From a checkpoint of a small encoder-decoder audio transcriber.
Model: 13.9M parameters, log mel input, encoder arch crnn, encoder norm layernorm, encoder activation relu, encoder depths [1, 1, 1], encoder widths [128, 128, 128], encoder rnn lstm, decoder width 320, decoder layers 6, decoder norm layernorm, decoder activation squared_relu.
Data: trained on two synthetic voices taking turns or overlapping, over music, noise or silence, 26041 training examples, 9.3 epochs.
Rows from block 2 of the audio encoder of a small encoder-decoder audio transcriber, named by matrix and row number. Each number is 500 + 50 x the weight over its row's rms, rounded and kept within 0 to 999. All counts start at 0. Numbers have three digits each.
After each channel's rows are labels from the 100 clips, of 14976, where the channel reaches its highest value: "peak on" is the class under the peak. Only what is clearly more common there than usual is listed. The data: two synthetic voices taking turns or overlapping, over music, noise or silence. In brackets: how many of the 100.
# conv: width-5 conv (encoder.blocks.2.conv.weight, 128x128x5, each kernel summed), inputs 0-63

conv.59:455488515506507495494450485488501537515488507495491590647509487525565499512675525472487517475492481491493505516499514503524564522504503434587544561503569522503536560542481466501627511490520519
peak on: two voices (25)

conv.25:512399523551515517500434485518483492484507570503537563557485505532542550511533503604503472429500490450507551495495490480525536520515487276488449483484501475446445524544496457488534502510569476
peak on: child-like voice (31)

conv.65:477585503497479538573495505509513489537529466580542405500547464519677497447602525403497591456528481564529431492564573491513443481504587524525485504529574509567615489391494510518545530487449530
peak on: deep voice (38)

conv.103:506534432481527524576624459458483410443536495434532424390499533533388442478490475499472526466487461524519538508507476481507438488502504565407513427484438454459414477465529482444404469451440452
peak on: no speech (100)

conv.63:529453494601470480489519443589496436482525510483550494534524509577580619507505483655481381624493520453528519431484506488378522506467518511449526502512498513546454530535495443527495496543556506
peak on: high voice (29)

conv.28:395346516467530522449473474548444731467501432509496437539502451525469497490421529443478538522536466573463519447485492474517481464460483312504507501504491498495535500489493514460460461484481445
peak on: child-like voice (32)

conv.58:505587466444498506539529482540514441436506476493531683489466466630465474448448520437500491526460455438520492548518480486434514487440501602424434488477496520444370526609434503425464465407391474
peak on: child-like voice (35)

conv.29:537406471533506501511479492485503379467537515485495535531483493470569514504580540536459510462493477427478538526502491505439551515513499423387482452491532483450348546538531487446529481478533492
peak on: child-like voice (35)

conv.51:437459513455500524442471477481466530530493490491507581652518509502542481530632549440471508435498461482493495512533471484490602517487486455526523522498557489465447578547482492489630487479582470
peak on: two voices (27)

conv.43:446565435461463483664526422525492492587485556481529436450583488484451486491433474424523469531440500528516434497553483500531477488517540566443508397565515474460440461430480527387436460513545411
peak on: child-like voice (37)

conv.18:480487484558518521492436531480536480510531442511505493381496493525502562500333482462540412516475551520497548434501504532492467529469493492477491459488442429513478489528496501555390500499510518
peak on: no speech (100)

conv.46:515437497568516494465541539494554576587508506495481643492506521497527588499419474533550451495481548466489514482521486535508518492526500443590493531481478502542537501532487512548517501477532480
peak on: no speech (100)

conv.45:517480446507524572553572497562487502513503386452568530518485533511486480577578511572499577440497445617469559509521502485476489487566495494470483447512557493449438538569547518478494467550568488
peak on: child-like voice (45)

conv.8:526528441565496476452513514523527440523503477503522502513485536554483535557504474692503572588527472405490527468486555506528520552438486451422506394504491470429421507507523420547537478538447522
peak on: no speech (100)

conv.10:377528495487475416529381450501493329425441458531457297451479521507509471498504514450478521413446455423515552516459529461422439527487524497436456429456529515471418468392494454446449474514490464
peak on: no speech (89)

conv.78:386346481521517539590660500493493422522468283497549484460529495471491476503516498489474484405510503527489485457513507487543498530515537532463561398445500491476465498493490492563479474509633517
peak on: no speech (84)

conv.101:485483487490497503487508490499483520496483499495525653656471492542499493505627543518473520490468475462476534517495488494509615520498472436538526529498577501490484575591485470492642502527512503
peak on: two voices (30)

conv.6:604503474523536402528658460543487477424526569473440460447475510550476532478456468675483579675558462502572500522492489472466435530473468581508455445487430428498539469499515541487426446473562516
peak on: child-like voice (54)

conv.36:491526393488478512602512414489518425596487572505551417422560480504494524505452489484485458473453494507522419541542511500528451473572562498399535404529520490439404444383469527426447446522534439
peak on: child-like voice (36)

conv.116:514432505470520388481697435469481516481470507408510501457479512466645480543507430575445448579486473542531469472486512502500456455487482505547383518471486491458417471417457510453487486430559492
peak on: no speech (100)

conv.0:506602494497444463554571477493475482372487633509506424411449485519560475443521458463496565530425499580534505496519464492480392509438542581506429497576481540481541417408502516505444511504362505
peak on: no speech (100)

conv.111:540562514409522470547627522546506441389495527509512549517477487551597502480560476632470536573498472612471529481494467489469467433509529587515495520483495532555578459524431554456528559526525502
peak on: child-like voice (62)

conv.56:567527510419473424553507430518472562636534578418479539504548476492490437525400445530459440462521475498517431549547469481541496403530535646545511558556456518485460436505540531390480492576627448
peak on: child-like voice (31)

conv.32:517539499539513431561646493480506466471474501443492450483469513618457534502474468661434482453503506556514523477488568464500477501534455436477455484500487452407313422419469478400478448515578455
peak on: no speech (99)

conv.89:563473484498402408548702486474499518468514593498430557501486501504610539411488453572485492589508496543493406433507495473421502441573527552548534532526498490546511480525491534475469565565387554
peak on: child-like voice (58)

conv.23:501531555513492495462548542487521617524522484548499451476502499515527525510484516590545568633525554581532476513510507547536487540509505539552503540509467515534613506426522561581469515520520516
peak on: child-like voice (33)

conv.54:604495547447477491524478506522468515501476607490517609569544508555388412471523507680426502510567443495538410512524456460526568473509505482523482504528507520483498545588474486489582493550453484
peak on: high voice (29)

conv.26:514514515549505542494504555485546505519539469553519519408501494510495571510402498494566399517509560488522515404499510542508466528519500554509492532504431539547532470472487526577409532515493551
peak on: no speech (100)

conv.20:504460442439468434492628470517484426436419388465486444462493494502398477550536492535522609442493456585471413478491431445459459476546491583486448486474499481470388502489501547460425495466474508
peak on: no speech (90)

conv.73:526506467469510484529471467524427495485441514453475592574490507585498465477539529539422453493472440488480502508510459432484571407534521488471463446520500434435410538577522503438542454534510430
peak on: child-like voice (40)

conv.76:485494518447487456427493484480496625428513495500490572574473498500729466497622488464509449557501459457505578463501498501497498484488502535555528539546537544494663484521467533407582504497476446
peak on: low voice (31)

conv.50:493469478555509518494429520482519480530526461515511500415500489518513570516315485499548370507491559451516552429487508516498481505511497465472519493464402463524475483491498511541411476497532516
peak on: no speech (100)

conv.86:473523499453510573472509472497479546492454385529512437462446513535422439565544478541430547382531446501494526496492547426438435550473455343499498454475505477482557485449518517482461512519616424
peak on: no speech (71)

conv.82:514529545570513538491561560520546595528545488563521507487499519522512586523516507565585531561538588559510516513526508556495485529504500595557507574514504551586598483483513557592505559517532584
peak on: deep voice (30)

conv.92:561497550483531497450630528469530755456497461526474484509497509505513473496466497554502520497519506484477494461502515534539509564484519462631501651520452624530664526514481474532522559515556513
peak on: child-like voice (38)

conv.97:518340551480532472569522475549457461539497513499499494537487479503513554521609525665474555442509462505509513614497474467358525531506514467496496500477550481438446500514513472451536457521555455
peak on: low voice (36)

conv.113:510393522425477619475641472495451447531513477429508501423505429459504443474558502543443452323454489523432507516528544469416482456527504555507418549507513537452363499485499443502456484478561451
peak on: child-like voice (30)

conv.53:530574503474492469471603453523505629488481534466504526517470503582556473539509521591488489546474505471506582467480515494530436433436477532544427566502451468452570450463506494518480516509685444
peak on: no speech (100)

conv.114:510607511498484519595543481520491464495502542466533584588473513636450458505528493556422485532500466514508480517530493489570520508502507386497464470488547477502431541606491498456537485531484416
peak on: high voice (36)

conv.117:508508511506506507497557498522505431475510495463499451375483492508469570510359495523505540601505512546506518499501494517491452503492495558382490495504479484493437464487505564552398489473509518
peak on: no speech (84)

conv.125:453436441504570463607528387469477493445438438518500489535508463451600442463465513426468564475484416482520517573535482434534509474509526464571539453532504534479542569486462472419541529401503497
peak on: child-like voice (49)

conv.90:569376554493528481524582451589454647443463584514444562530487487530534495518525500621460521526513466505561595587465482445458542549489524452595447542495531492432623494523478473462518490527568496
peak on: child-like voice (69)

conv.31:556462532498532488487446463500474484564491522447491529505454515482514499510513466577516486427495537445530462520524507536453510492534521453466523463527516461504439506522491460426489486540536443
peak on: low voice (30)

conv.109:566558515526500546534525559499556490541558455544520432408505534507528548567443473518556497519521565535523534485513516555491435505460486585483496495476456519536530480432554570530431523489553529
peak on: no speech (100)

conv.126:512549510415490461541495473515495528545468516493503440409523490496438425509421505626485500547528456546486439474487486476433428472524540599538520448533479464520490482487549588375447520577451494
peak on: child-like voice (64)

conv.119:465518513467506533443773514542461494486486488467524477459529520501334460496505494517459623537494500640507514514502515468563458485444485544467493455517529512466480477504509548527457514489546479
peak on: child-like voice (37)

conv.60:485420506490557510538591544522494441450488487481504482468460469484540596445503491568496555301462531521469530483510511519489427515470465328414482481505541522473402480413429447647426481492518486
peak on: no speech (91)

conv.91:476292480539508474496423476440525462488503555494507496491542513524503537514520533523475592469467484385503525499521516507480504497496509285450479407439550481490381450482512395494494486447563483
peak on: no speech (100)

conv.98:481531516527484542503495535481528554520468458479508609447481457558528542491443539435564467527481523548507483484496502493520496495522475660512525565491435509531470431517501507500449497465505505
peak on: no speech (74)

conv.87:449517508411520483548488502479502606556534450543458591518536467381451434494424499461500393536473494455407456425517467509611540449512508497564502549507435533540639561567496495400502555503417460
peak on: child-like voice (40)

conv.41:466476483460506451498489463514440494469466506444465613596497498528503428478572525481417484496471420458515520513502499444497593448518515484523501481501532492436477559582503477431583465474508431
peak on: child-like voice (38)

conv.96:450467481486514503452504473502473466489468491492518561644462505506512489505620523520462521460496463441533478543474493483516596493484438454483518512487586496453421557549469429522606488469486529
peak on: low voice (37)

conv.9:497389443530517581570517454474502390555482508577545485556542495561604514467607490339472599432511423503569532462501530489523505484501555491528502442515566480550549534474539515514526530472544522
peak on: low voice (34)

conv.64:528462486526517495503411503512470439471495560479515556553507492510494515496532528527446490399481449424489508514498498481495531484503500376470479460479517509456420537541514359441564464470560468
peak on: child-like voice (41)

conv.71:499494501549514512511428518487513455509505457515495489391487494514503569496320498470534412516488551498507543446494506530492467528491488500474487452496420451536491473482506504524411504488532526
peak on: no speech (100)

conv.104:440602483480473468489454473494473333462482499516517321477429516473477458442476488453457582484490490510478507512516548477434438517493514414475376445486554441505495528472553504504434510432524512
peak on: high voice (34); child-like voice (32)

conv.21:506512481463531451522518458487489451477504545411499593562505472553495467512531520521448465526497461443479496474479500441470565491503508450487476441504493496421437530537498428413558396502500439
peak on: child-like voice (35)

conv.15:468514476543496498492472521498515439531510467506501492388492493513516556510320482470548384519490548518522551447520491536508494521506481509455501464519449472524484495487493501520392469474521518
peak on: no speech (100)

conv.5:531400466500540400519542447499473462462449503490476538520489534462604500534507501622504540558500494408472543550461485512416517485524475374466405492423523508446430461425508488427499472491526467
peak on: low voice (35)

conv.2:523500453501511427514449444423475626549472503510460551474513560416491441507445480492466443545538496426431510422536582511415475531475531501559558427569434439483512489514539469437449441567436418
peak on: child-like voice (43)

conv.17:503471424538489496433487510509509411591526592493534461451455516496486469522483493482501521537543483423466432539485551517460430493465446603438553451491533533488453500425502514536480499458378493
peak on: child-like voice (49)

conv.27:522497514443511530534555494570458540463499518488499475493527507571388503556535510660504595586529477613583479614512511449470452532475500517497485471481551513410499434472511534423512465535524472
peak on: child-like voice (63)

conv.47:516579520446458459584597500502453530522510539503467606530492501555409490486441493705477527545490473450524478485469422461471550485525467463633469460512510481448465516570477503464520477531490464
peak on: child-like voice (31)

conv.94:456475419525474473472531458469476408591512490489544405455513551452506446487503514498446487475560506478486491582500524507440423502536455537425550401523568430477403444411442523513463426497561434
peak on: child-like voice (45)

conv.30:498376494477505475450438467501493329431470517489507522524490455558561484477557523580485531531517452393519599520475519480420544523470494436484504421498500454440374563558511502402549487468516460
peak on: high voice (34)

conv.95:550504520503503433516629462507491626495486588405465608575539510583498535540518407507482501504575507502476456438521510474500490453512484442626451580506459474479481508549474469456523443505592426
peak on: no speech (100)

conv.12:453415528529488514665523546501465555464488519523520545475478509419508498488518499459513448194518523494470560487474486504600481441523484400580460500462440481427467495523471450423489463464524505
peak on: no speech (99)

conv.99:506466481468473436496672451533471476477470495437506512416525489449539510508547477507462517534524465626419493556514490496466443461513479587549491467448540500471474448465430558469429482498468478
peak on: child-like voice (47)

conv.66:561502513442398450549446487475462506521465565447464609546487461530428449419496495594422480542525458454504384500512498418494577441486477439516439501531502464471480550597443475479515477518372463
peak on: child-like voice (40)

conv.11:495475460545507501493396512496513364524505482500506481385503500517471550502296475502525423525507528485499553449476489506491475504481487449434505439495427419495446485470509491535404457503525491
peak on: no speech (100)

conv.93:498468546520531545485585545490534643542506439511503606475482533488510537485429482523535449475525552489483455446485470530500544494475472586547487616486429553529599528512487482522483540502550579
peak on: no speech (72)